python train.py --arch="vit" --crop_scale_min=1 --bias="qkv" --parallel_block=false --num_experts=32 --experts_per_token=1 --width=256 --beta2=0.95 --beta1=0.95 --lr_schedule="cosine"
Rows from block 7 of a small image classifier, named by matrix and row number. Rows with one number within an expert belong to one neuron, the router's apart. Each number is 500 + 50 x the weight over its row's rms, rounded and kept within 0 to 999. All counts start at 0. Numbers have three digits each.
After each expert's rows are labels from the 100 images, of 14848, where the router gives the expert most weight on average: "peak at" is the part of the image that holds the peak; "strongest on" is what is common among them. Only what is clearly more common there than usual is listed. The data: scattered letters and digits in many colours.
# router: router (model.blocks.7.mlp.router.weight, 32x256, trained with AdamW), inputs 156-207
# up: expert up (model.blocks.7.mlp.up, 32x64x256), inputs 156-207
# down: expert down (model.blocks.7.mlp.down, 32x256x64, transposed), outputs 156-207

# expert 17
router.17:448491535458484555502493481426563548503455478545476468483574431525546453567567598498497448524507388431532472425492588513543431518425529560473532489554550629
up.0:465531505506470555520497572458603580456506427503480548457542475550497464480447549548525517636605537564507506550518512537427492457501538500464536537513512468
down.0:545553569503501518411526504510373441538440462524556544467489414524543437460424463535438490455496547376509520461562522499514499506502442398637485534475439476
up.1:520495509513511430503480469491529538457465485472516496489482494426493585471468567434449500506539483554496363484523494475614498501537556542462504529442447481
down.1:546560459580518429476542488496527428479536464536520536498535603534554420610632467519568477408452514487517566473574399435603463525451435464464583557564491480
up.2:474478506468536518549480427423423504485446541442549393436457427541394399534539501496437454501537524497511538528579488573616594490492553541479472511480474411
down.2:488539557485473497470502507491538526501531467495489546393538547478509554482448496530535433495526490574475481531477440454566478498523507505498529476540492436
up.3:615432488481546475401496565421436559476531472468511461606462533436545499480581588564500502481542487438574557438490517552445601507474473456379525523460519495
down.3:464473517508538448492472463554577429508457597525477438574463501485486458515443567460455493517527449451508408524561454531469471552477525537439430487461538564
up.4:486517519464527525501441582501592470541435441493507455504499461457543461556494446509518513495528591547557337553480411544425548538367621552414459437557482498
down.4:560510438513458472463494562439491537424485557566476482499478536558482463461508482564493487484500446449529559492436508450536446485550496566502487519437522574
up.5:534573550498499493486504453497569415560493467468493459418533523505506432503337515517412424458457499463498491562477507498519504436531474492521475510495453450
down.5:508479429543588384549552487560465522456591458462398514436429469486536554485432486546490503463407528464521570550405464569422555547487557496477457560457480503
peak at: bottom right
strongest on: count: one

# expert 3
router.3:460372507457479542475585476441463467440384501591571508439573547522514502513567562443493473524501405521533481496545439570463470451445544485462519486542481552
up.0:541586482473527550467534495461602436496567471550489472554547568543480515488442418525506466622449590547482481503393598497459550477505525507522570486596497494
down.0:481444515537449455539539555469353519443578500452476450405498446501468556507553564597473471526434538499485497485488418435547549506564465375526498445385467541
up.1:554543527530463461580517518481453509464452475411517483539478530478496476534495466454587586496521519555510456567518480497501448394417441467445457520488517454
down.1:432541551525522496470415516537519481504551550465453513483496478484560520467525400453558497485462581380519506495469493517565471538585512452508419444433470428
up.2:473509498475572494558479496458489466502490541384455501488510458554500484573596584441486464447431480484551501526494442499539636608514466456509564513526514528
down.2:508473521412492473486490461490590546541533580549403564584498522490486428422538477510465417526561573550406586543492597470360467475383467482546495507505549529
up.3:563550478427493434475505469564493385483393564547511477498413450533504465549468458495571518450413477497443548508504460583486438471540535453482519530448436558
down.3:436504536506455593466420459552510502492568447549612516546554526484453441483484508443591493509564402524479493512492419436484533426522621551563496551493498566
up.4:480570423490457579529463481521541507485553580435459525533469510414520486491581475502525467535531600430431546449473458503481504599425545513472499483434537452
down.4:498532499456458452556424484449534524484500517460513579568519519519498503514486559516453542500566402441546449530526531438416600471453480532385494523507535567
up.5:577523449490455491469408546485490494438459505534545446466556463539534573494450603459419472520538424575515461482452494610463530472433514434428479449493645551
down.5:522438560568560513519458527524501446485506405558571464543426573479521471526557446476550520539574497543449584466504417402425507532407476556482541506505475532
peak at: top right; bottom right
strongest on: green; count: six; orange; count: five

# expert 2
router.2:505492486508459522434585504507510592549491481375553569471506518478508565510539555493472464457454425492545472432508445461553483537482530463434487507497492546
up.0:510435489583462418562439463518452486540474492440441578496447529476484602561423478457540534487493464463476533497484452560464523476537448495418445559463516459
down.0:640566464532567559463503426546593538609491517430472498440566477630507473531519554522485562503494553387448473504418485484513488528445519451533451432565485490
up.1:493490527546514543589469428492494452537486524531503492522503510507476478419587570572477430472514455494427564507417452540569481497535463540542438512408498487
down.1:495495565509537480555562550480486494467443429527537479456536491549473587611490474449485553516510466556553473498473513440415508449458492464532564506692487546
up.2:452561582465443550516487463502522557471508493509510437481520409516459502491469502511477510515526558573502528468646514552518366537494465484470564520606561519
down.2:579568508523438448540439493561612502504520502502492493510454524555572572546562469442580507484477425394528496507459499522437527511402495625455455488488514522
up.3:412436487528500414463498441581575496466499526461586487447485544524517390484414459472499468498448390554498516500555480506469473492570408542435469446536482498
down.3:485481506542530587487565501560485518545493520459497399446476520479499522526477533589495485453503544602550495553423478470504592487450485478482520477558571523
up.4:516465482461452535486482422408479562515502446467573476493398484578490478473564458479492503490527521623427493486451479442497553492388538553470467469411522531
down.4:501488487602573501530497373527423503579486529449455528546431407556508375468452419563534410486587519442545499469459427601497509554505529484423471463450512545
up.5:582553411454475472465507595460431559418577449454435499587534558537512522511510464468492528577499501529515473519565435590465600473394488498478507388462469402
down.5:463494515499544589543534502524509486521500527499444522531467347471508498468433473531543532499487447510485476470517551428477514517515505582563520478473470538
peak at: bottom right; bottom left
strongest on: count: one

# expert 14
router.14:558493515455536531504512441427482474491390456563567507492581569513498458484596577441497436541559374539547457470578483527540442542457514488436531459554537571
up.0:417578557472600503406545499544470486507455555459514494528446494487527398435541504416452488431496501503445459430554449596455492631503495489554508475452459460
down.0:459461468491491422495481502450513486424472577516496552587560452465498472569511483502522473479408574421480459582481379485489569520526482515519449501485495501
up.1:468535460516565517513504461518511508521508509540517477491551473466590468548377506555544522545478488432525432487496569474509454418467480558519439446516595549
down.1:446476511457522560510454496519369435449505450538538511612513529521481480384662477434501467482546487444519484441523439568487512538503521513427460427550577353
up.2:510571505446474531548446506499401524493493492511481523500542464515465536456503512486516464471553590560481576558585436461528493457462415505505579520442503584
down.2:450452443504473571433613554525471495487511486529519539418438498497471499555515429481476543434499467457446494461495508616517515526580503502555494580563416378
up.3:465406469553501528503569510552452515519492545481509492439487495523530423491448580512520582412614463556490399519534460571461494399440491507506453464459440504
down.3:514579517493548450464476459517465555485508433504439514526474492529525532422459513480480498533492532409492454483466574488580513464577486470424481517516514391
up.4:420431490491498443500543438587511527493572459480469513534534532488524567372493520414571455384528479412536470457491532493543530405406496449448494478546492502
down.4:497557518479473612458593550466498494454465600500417452542507487428513498593537438479523510558508501532497511535518478544579480431469467478420511499520502495
up.5:523563506532440489524520532494459495432403557524475499492505425525508490486492464583521510498543543460530494519504539458520595508488536517482520505546369507
down.5:500454531471514628472484468466386524476519447504479447553585487419462480465438500559494452576599541493494499461493543574536424477477331527555490456416473554
peak at: middle left; middle right
strongest on: the character I; the character 1

# expert 28
router.28:536466537413501530426435478474601444460445468572508508508534434511539465511525566436418474501491411457521529436407513533501461503497521562492502470521614572
up.0:550528587571450560411443492532547462491576492446436474440550504414468543527560458539460491419547459430451606485478482440488372479611433537562569513449519495
down.0:423479502528469495519607481503455481496508490548545518484521435487533507539441622462512499459506609474448503476375550650473482512498534493464515504523420500
up.1:450481576523529456552528427465478480426464496511429464598533519553515513558465470331510582549612495515495443478438442495519587375487509518486463497480489550
down.1:515503499529469517433482596524488487489513500481610526431543449481447448506503539480446548477503482485503536541552523347591463535514512532470481535506542480
up.2:470437503495526375556499546557512405497433448488516531535396513518514489505494500416432487383459498553518367465452506524437497501534498565468448457550451532
down.2:508478523518461574547480445502518506513472521470546423546497575463554603512465512471514455491511516549484558508494501427571522495453476502487577494409542442
up.3:448457466511537484522498515478559511519490517531545521481449421516554501476448506475431453413564467517416448459451455570453457523481462515442481513505528569
down.3:484479488548485403544433494497375431481496461461510509439453541465512457376479499542477476510604438433509486538456467451577490514483545513521513510451451419
up.4:606564494508552433446503461435687491449447567573504503353468514534528539464629563508500436519455500465438541417494507575519479390538436533437444527440498511
down.4:411499448470464498531558499502395478478504512396522495511446427433515611471515593457473541518511557531519509469571503405465458566528573428530549455459532498
up.5:513570510490476474564501519476581507516509460566441523480525427449586422403382545572476417427445543511519435570439430512553482612525576532543551468525493390
down.5:487455423606506379480499472493514532511456548462462494508491449557585457612506527489556532482599588504529598487536523534428439534525483487499564461451493482
peak at: bottom right
strongest on: count: one

# expert 30
router.30:504597459502479511548473476472490495441555501470555600587557479420523476479562579473560526469413561482440571557580594537499460489600534496421500491460530510
up.0:490500519474514497447487541425529579520545525502561441573497541501483491547406588466551457498474516459495524465548502444503435470519485469552507532480479408
down.0:511591520417498413553560514491440413504541526547467531582506399574510506490450455492469439478559458508542460410478532518414491469544463418506512492553490414
up.1:628477526441490534551452517568469492486549562478417471469486441563565499425483480482526562475395523529511607458453523628492544475517455550406549504438374527
down.1:562488484479479503504449530567473536484479589432549530426509483530498471440504412542524442506506561464479524461441519531490498424493494395546604539500563496
up.2:510476584503374494473559478428563428541496516542527484508436483506490536528583507415487502464513441575518444427471474688464449487523489486450519569481458562
down.2:452617566548554532533472521418519439570501571489496493473578484575536431518375423474498532518487468441547539450499442383591437518447484514538435500464455568
up.3:487444524500571539489519422543555505504523439451498557480430525488479567578505462566417502493503539591530541511448518517482420387538545514465437485540477545
down.3:499502545532500555533516533481477413487504561476414493399588486464516473385506478493462381530481371519496450459454567547558533439420464596476499483594469506
up.4:570534513522476475480494486499501471484513509535542549522594569530553479506464413556447424529485475439505502451458498516533455457499489589472523463536550552
down.4:509539527491567533365523453503498458525537399400568525525503495483579596441486503525497490506451457585505487573519477536463545547514495436542494576485485536
up.5:500452466491479565558502521487567554592476527485554501476497512435473460577472514493404594519545539473488481536496483524472503488507547468399466502412481450
down.5:477432542505548497476572614391495531453501552536506447527550518508477497457601537531508540438455446506463481476449529419428449508464481456553534496512493448
peak at: bottom left
strongest on: count: one

# expert 5
router.5:555534542544480521558460505473499534425461466419524553542452527502512441512555527514551576573471499573497484477567550600521472427461409445418559410499568640
up.0:526549465523494493522387510620495506518504395500475472486487467483532444539614443410528494429579488424450523521528487525445463508439478487475484439481628586
down.0:515469512568533492514439465460369539525442572450472445378499473506500423434515491489504492519515560496388541481475583558522489565491478506454535533573546534
up.1:495508499441533473452467551511686444500558431483537495460506522581461640416580467428479504426439456550499502484535486504424405603473549552462524511496500502
down.1:423574474496521428479478371495477507489527489537519480507589436584487495420519505478447496440491543461450520385528589561491443466463501493553495517505353538
up.2:433437547483574492562525443429532503510519514463503498558571487569531511520399588542485534487501527519540614488503410507453501438531423456442439544440492531
down.2:608488458555501417451502548465518537539667486605500462458477465509542500490475397476474433460556468431446518454564426475383547564471513472524403515508515563
up.3:385520468529636386436438529454409427512561495495433487485501491445457469419535513485449507461484440521458542567528514491431563478496519465397513499427573489
down.3:415464489517402516456499484504509417566520535526497438572558514504498491542501463507497525448525470488468452527507470387495628559490524569498470518481458464
up.4:476462514546473520543479501549524508489592502476610516492578436505532444476611482526542533444478452517493553481514454480507503453415502499443521524537547530
down.4:483478429454544592482520563474483434475435519436447518356519543551460441491510562548477466469505474530535553558423567596626463456546510508541543398497567506
up.5:473486496522494455521462470569552539492505506465475527562475520535553596504509459455470489500509488503553494585553465566478527542427481521602546477426495489
down.5:470532597431477538543472419541514514471547502545542541473533528522506601590532512489513500408492469455470482494510434435453442449559547534488562519551469446
peak at: centre
strongest on: teal; count: six; count: five; the character I

# expert 19
router.19:428443534488465545490495455435568456468449425511503531464520522549459426552598617469536504476494433437547472420483535526547456527476487501415489474574485596
up.0:486430479574475496510557599476402512550487534598432459550484397539476480518521522468552586611477483479542427490491556459447503483527576503507561505494530498
down.0:498555507478529535439543480484607551479529490451585488519523526535472460442494462503445479457463508493506509500575462479567488534500439505428519513522491470
up.1:403539558538629452540501539461519542522455422628440463519469486494440495555382496526455629548495618451434609481487577530468497559501490498459492563572496583
down.1:515481516485504421535455557483605545451541536413542510505448479513544525478580541444493477486516525463499451464508425560563453534511458452500426522435434451
up.2:437449537496550508540552599591500468459450508512455488414497524509585600528533445471575442553464461543464418544554479533429537485546477496574484546469428436
down.2:385488602456408596542537587517475482497433467523497484468425481430511599591482483456493470496472465601454493498465410490465501583524546468539566569518457422
up.3:548327553533502473553436474492517535563526541455496596519423483441546501521435564555472447470427395495559576474473528487528503518461551461517481525477456492
down.3:437503447522445497442568563468348478476494480404456491556535459546518518487639466480541496557430548518510495518564487494485524570531510499406509524536541535
up.4:512465417563522506546486526455490531422538516517488469541514482432516509475477519521519502569440551444471500492537514536476457517569477507566499493630527523
down.4:452439533539543405477428563519533524447476469504381506472531431541494609537565470530497451504575374644441492567510467479462530445312474545550500495492477479
up.5:490521495482466462476507512536541511506633575511488478408523445560468516599465473463524520463522521460493500381436434497551478543577587570546549436559478502
down.5:466540475561394598437527470537562570514415443619484525467528469473472546520512455522508543573598471485536547564503533416550445515484529505621531482470485519
peak at: middle right; top centre
strongest on: count: one

# expert 16
router.16:461477538482471541446528433424582465464418468518523524512558492519520424536554610518451459512528412448528434474536497535556429563379504452403546484543490620
up.0:580545453407492477547390467564522524493517536557487536524486425500589483511525500448510475604485514504500495535534466516467470489539483567528564467500516502
down.0:449543546457463507405526519536556516535497506449493471434509465525470493434496476517450538489425592508468562520455461566398472545487533496555472533470508483
up.1:504436530576455547532507424519471445473493477466500520525443494428465486452490514549554522468482545467488644562443492531547469460485412505459459521537470476
down.1:422609419472444514439483444520551438457614472515526513450537457441513477487430541488510575507541440383492485475533567366498507455524526597498452452515510626
up.2:554585498488450537474554563510507548444480483565451516516453463579532514398503518471492552485489539439524491479546471477573494390369462591374520387580545494
down.2:489441480544466534457544522470536401584459586436449522432595510528459501492484455510517454508416498547464501495507492499470572537450553441549498502359452511
up.3:529456482551416450477439535562524537520450487555560506501537493486560490513542474558517564501539477486478551556524574471462555554502569536542472595388430610
down.3:562547487389512508472487440496530556486455431592485577433539472503577485545378516482456486498487512530490521477511462409449523528446495529521534438577412574
up.4:440495559556485543527544457427488512451537532601478520477493587454512503502410496555476451540472563433483427475511522642500444548538399494437508436609473465
down.4:481517504501485510497543478545495520466505510472493496608527532470445481435556411399549478519586498457458527497445493454483521451467491442375417479500476523
up.5:484473470533517508387462436587593498427550442483462498417457462607563422463519488516499501572489585592434361479583472462490494520412558542513463485483494424
down.5:508515487503447562487568511507427601492474447419501455446504540436503487442413519506451421466475442448561494456512516524437507452467498529460528534558463521
peak at: middle right
strongest on: count: one

# expert 8
router.8:573410552542512473462393527516499549475502417537468454482462463469558505453558508503440495506593525426497576494451481382592569423401396519510495468513578572
up.0:481470436472490525500515583507507456490599578461574486545521438527479481522492435570436426534440591548589506495516556427428461480491527527406545529500507618
down.0:617447524443508542526479502488559493436512499343514471498515508455480543444435532465498501496417495445501467494454505473566459421482409566541554485435526525
up.1:491533496544511505526606494482472480495507462473517492499514480533523486438417531492556512501448472498520471502532499532493403577572466628495475557405447457
down.1:486474465445488516468452548537462510535516460456491536378503491473432412454374548536514542486507518586611562481527462503443423462546487535582467542550444440
up.2:512597504576432415501498449471405534498522580628475559518518464452509500442552495634515485542469398604520513401550531498530479484470520475635544518566472414
down.2:468559583550530563546471423477519451443562536541509490470538507592558515660492513394463495493557394472533435625527451544570480510517479451510419460504477541
up.3:505459585589462619537510422506493508513531506493512430465541521529531499480574555596501531469544508488531483500422547480509473555431484584463499444578446477
down.3:561524467422439473552483480491422480457479489430523537535484525572561486553488471473438450453577538532579514514545434615598582552577575444518493563488496536
up.4:500496460553532414497537498436560491516492562504406486615444464557483593539548570472536460560458501553479528528397500567476517504464476475465475522488505559
down.4:497506507458521529489503421523431546433533557436522406431552496473493479479620481561486591513608598435567492526508438428575474564514494551490575474425488562
up.5:474390523478480435445544479582615504466475538540532479342507492530521585503549537418555518488523424496495372532527527497494523516330545566602455391490467496
down.5:500463477440429519583518409468465561486464601327445509517491439464511493506514428460544454455493418426514482449533489363401510463480442427462375529511461549
peak at: top left
strongest on: count: one

# expert 9
router.9:593522593581473520484513476563588532538526430538472603537572630536508443503537471513500517468520550444564530537562493408508448553510490524462497484518576622
up.0:491493451570464486495481545463399536462391537491497506477457487499561473515502461457413490583567455605570493498448504515575516414529449500482538524531527570
down.0:567531518492542483507440391576402460463572542476527555537512561438459542390485533483566499557515573508552506532414554526529483552461533482475502496429509499
up.1:557538513479523497539516533555490553410510457497545457668502536407515505432479501507506503502546453416481565608508490542524548462400461472496507528477428498
down.1:504566578560542553561530489523518482424505454504483520454527412526477589499502562497461489551519521523520502501457639473485558517459438534433444473486587515
up.2:489489476493438559462477510459540536516427568540473404392454503526540557499503442527537493538536562462464432529535556474433592454557501501491562463556471477
down.2:588475517465579380480482500476485566466505543567495495499474505425550513495428424511486458478407505547514476500445483574494559504398531443607539492454564414
up.3:464443510506583529530512440476537548509481547554478468440490497518489535531599519456488468418540616568443505463506400509511431516518445456527495479562566362
down.3:547530458511513437407515522523491471420521489533564508499541509516531532513556508489441618531453441398469580511481460592506519553532531543532478506525471565
up.4:496607497485475457535422511418578548447448435471530466410466561563427432411446622548481479498497458513595399485451474458517443553555551588488497382492555529
down.4:468490577494530367495441491483456502503581521558440424495468469462539552524555399465499566529565503422477494508558510491482497572430523430498465568488462537
up.5:532558602557495489465536453413553517523542538510520488582487488479618505502515473567481451512493553420415545504488481476399513568545504470583476567553529545
down.5:476419413497538472474526511553503542523488497443496414478446544466439506489516482524465550522436384581490486463503487452471530501565464342438526508523494535
peak at: bottom left
strongest on: count: one

# expert 31
router.31:565481568515454556434519459457637473475421465538559501494531469525513434532565618439424482517523411456519475474469433489529417527458524511460513496532512584
up.0:464486618527478464533434503528624517400519600448519472550522469495495525500611469505391600523511496485526676535465524491437471511490518517531531472538486524
down.0:507507424521504470487531490516362480500505450486616476501430475519425503471449636438518548485551434584505433424453510499534462528445476464446497410549529433
up.1:470454545597599489448538497561496571437560443571522486445516518532459475505583455484452505492537537505486507542556556580555451565568432521494459651449517518
down.1:605556448539526439469394512493427465498440462457410427585574459466488432463449582443489551482520558547554461512480499407591521432436519441473442506471505521
up.2:484536553584500590471640479504438464486504511433490506499480509445461431463471407450563564488508508475588529492634509369536520530536505492541478560573550457
down.2:465518503417461376446428519526492530509498501512523524588575528496450404469505534494481531585484454432462535492464532591449546582491517479371541489565495486
up.3:520547520532590493470518530536424542543464514503491521355462485501481551577515337479470489508537532495481364519546419518583552515459505503488498422469451451
down.3:468548483452526440518484449495495522482444537474432500486578463482507514496467587526456496473464485497452574512453599484490517549473470511510573552597447509
up.4:510539538557504450483539467492567440522512511434560478507466420498477506511457531362522479591539545587503485445453490563487497534560465530498479523523506539
down.4:524484587564493566584603489485354548512437531467450443501493481581531539506525525484569541530544456475538480458430426570468474528549455534487446498505502581
up.5:532483479562482469439546503501385538448507490565537493511415495457461505567580358450429476478480481528525445487568508538458551459472570401554386478526460488
down.5:355487530514464515524435408563541476448495467483466521504469503449467510540542645542539521490599486419472485579565493433487560485360509508499492514501539569
peak at: top right
strongest on: count: one

# expert 21
router.21:521455512520475536466572426421476525539491495542608572511444572491508527500566558487474453407467425463554478460498434419552478566358519468428497486568461498
up.0:547436549544500426494499503471514576435520519514490516464488471485490444420509430583513549446461427428532560513574525563499483611411441523520495513534497503
down.0:503463469529515490562517448493428554479567501474465559517501468444510474484593492480498484517537541557498430574455494556559564486490497450434489541539541489
up.1:456466568499490427541513497581571508530585443493576411539462540482549542457389396528503436517461513493496589530511588538581534502497563469592476477428536456
down.1:528410374356508460466491507500447550525435556471420487486548438422574465376435437512560431493501497430557548534459567564527479492576423443415494465415541482
up.2:464515549516516513540545463578535475619541491479515408390546543585499529385473582474491555523564552442477523470479466482508448536488481466569559522566407543
down.2:493423531388462504466494528431416467412481419497547516522484514509541454492504511442484376480523450565474565520513499474545466497498511482421420527474481511
up.3:548565470496475557542514430488474467523426479516488461539440477502579470478524578469457556500542422493581397532604541482585603491463516455499455401519607535
down.3:499432513417473478441465483462605452524486492453603410445558525580465488559440440570484440495463453519539490440427472555480489516465529489624470475459482557
up.4:372479518556467497510493541450527569463482448403558569478482463506459478561572588406507550446456442479542426565528439506504475501532454406500539440531442495
down.4:571463521448486451477497506530532502534483461496432546474549554508529509499472495520512382452487537473581455490581512540511532557566568461402554467504502456
up.5:559557460529566450478575434523465502482484528446569497515518512498469528500527521619497512522515521484487535609523604437599524484453526528497485528542458471
down.5:446445538511403610535585512513475495516467441381438478447481556432530503461584566423531543502402533506538496517526406659507493501552454552495459513521503591
peak at: top right
strongest on: count: one

# expert 12
router.12:471421502589580532500600572437435600429510514556585507525535531378541624476463500504557514486453519571536531524488499547502594402498573474527431626450418489
up.0:503459501348474436444518550425460390493478440474466462536566496486482580523592528557473472549403420504576437532487503543442588445574593466608426541510469513
down.0:507465515483370551481577474546544517456423454524619501483471561518540515552484504490474554545541415486495517551419392429579401532443507472522453538484487434
up.1:495602530503466471522540481451498494479505498396508496511496474511519557599524441559599496515481558521565567446549479628443502501460466509560456472471468530
down.1:463451538536458512441543577515627525460546492512457568537441508498552468499435444494465513490580554361477554476549526541435569415576500463547488455459436519
up.2:492516461459471521523460573465540515478515486489556490489469479500487558504591546477474488573498482607521577533478552487476495479467529499437434477579582424
down.2:515508539480453464422565551450521461391532437454514453578501515494414440524535519493476557507564585482520482528413614545518575486445454443518505412535482532
up.3:425516494470515537467463519512489498508604480515576493462549470472519483382513632478525494648514495440568489548462569489502488548545527473447546433600498359
down.3:436602479515449477479580450449419405418474507495536475568405553505440532520481620494429470471535433482477503469411475513382550545463491513502525493487498472
up.4:449487467493447437451555529530502480494449570493523438446467450441481554505419472509537472533524457516485481518407490597433514496487554535572499499554480506
down.4:505523511551524447508507509494437415526496486472448464551509433539526451440454523497439527444502565535447463457487512512560411502503529472595562497457380427
up.5:542536503480496477475496476558440501456487484520438423496552475490526461471364457549561529482592531415500458527577480428538439474532471570539523573472556530
down.5:482524541531427460594467525439352520533510506541480510536429483509528502582578500505504509526355437546556537514547372501320502588370466507446481414521563537
peak at: centre
strongest on: count: six; brown; black; blue

# expert 25
router.25:496534557503444512479495455458465462453541492470477487578401467450543610493543532507504495429447514440529549557500470477535558533380457557473512484439562564
up.0:520480471519507485529535528503513473412566442541410448382509448502558405498403441465544529453587495587505531469475530494551589432559470545543493539552564552
down.0:451537396528613475443522416523491548531527546532556475474536462520479425453556406464570435579520576546505465542426496516519442495481491463531566515535508447
up.1:479472474449473563454493375499496591472489523495497437540532527418493569569569468429405532558475595452455357525483529435437573456367521604541456470577481565
down.1:448561487530447527495497495520443406508399525502604509460562449504492524649576518549512506514573460546514488528531533512447538518556556399460485463393503414
up.2:426541474491506354548533545502562480503545579563531514499419501471555488551493541532503495496566536486512411469518428502439353485603482527564511499503584539
down.2:496572471501486567449522450494433531514507436494477473491515437488420485501539504529478511549592475510508440584418485570552565546434513415445494470464447480
up.3:493422488549539408496473495549508488512496463486546498495543559511477416576472568386509461515402503576465443478484559495522459452625486574520509513541484539
down.3:494537517578468507540597460498562556507540453444491483526521496489490453485521446490493452481608479521502533540515478478521496507568556516451479477533578467
up.4:465473470517514431467582573478530546425580498541519524485539540471429525460481510475544473397503485503551560540548495482542537499574506434538542500538472391
down.4:515523477483501446526520524500603598573549514509457512473531393497520557355382489527477461487467584458502507475460483541513523464582594540520546560579499528
up.5:478571466518562469525548391467502513455533552528521459514528495541497533462483528524571506549427574489451608472537540405518476555534472503498538573487480427
down.5:569497468530463517518650565487467519435483479541572521526476541489506446442443558497503518523535562603510444541499380536534439380419489497533487526587466531
peak at: centre
strongest on: blue

# expert 11
router.11:547486451535525394487377587559537502543547506479463434500471488544544512470488428454447552576455520554444591490465559450458581432477484490571497431380497548
up.0:527468430551527448464544464501525517527454513439552538483534492422491401509441509584569565527474522540473458390421526583425499483539428449574505486496456452
down.0:479437453495580410418466558566458518533510466506543475472531488525612567472395503529456481563536519471479543512380532574427423552427476570501550501515476456
up.1:525539549493517462479553518508494511512446452518471511529473528474542572430475492479455527578474619542462458441547521413454550497443519474591458475467509494
down.1:564448494563463560483572507571569481559496473450522476492505439436528386626567564520526510414565438469529495525515472528574479457500491449572525530519478474
up.2:495503563489469455604446456389436414544537488525545432418548532506531546511508542527535507498458546448463551518486459553541450521556466520416543548480503565
down.2:546460493418501484443485532571454524490500479457532563555511508429610490510533374541478569529554526560466437449480533413485471542488583349596540533537471384
up.3:478507468535549495433438493496559609582504470500558504529512462481464602490415538463510502542543479494466360575552460425555529530571431403562439527526448545
down.3:487499521443528493539492496490496517545518452457420521503547506495445488536467399469487627438492405407440587510450565490492470490463526471456580426439435522
up.4:549527453594489544445548483379456510430514475550425481613514501407503511463632550478495577404482458559468544460520499442469514527504528526395516479452549492
down.4:516483459418471419547435538501518554479422497498504558387448527526522488542356495512463430560393606523528536485485434524495577508479475433518461417465519460
up.5:588463461519556507568513505513471561386494565444532471444479542467537536698630525510536533496449526457475553496525544526458493443438554514483498485495494585
down.5:479608524483431533481545501517528458516479509422481484420500506486396538412512459523605547513451447576510528539510448455594453531530471440543473507422391515
peak at: centre
strongest on: count: six; yellow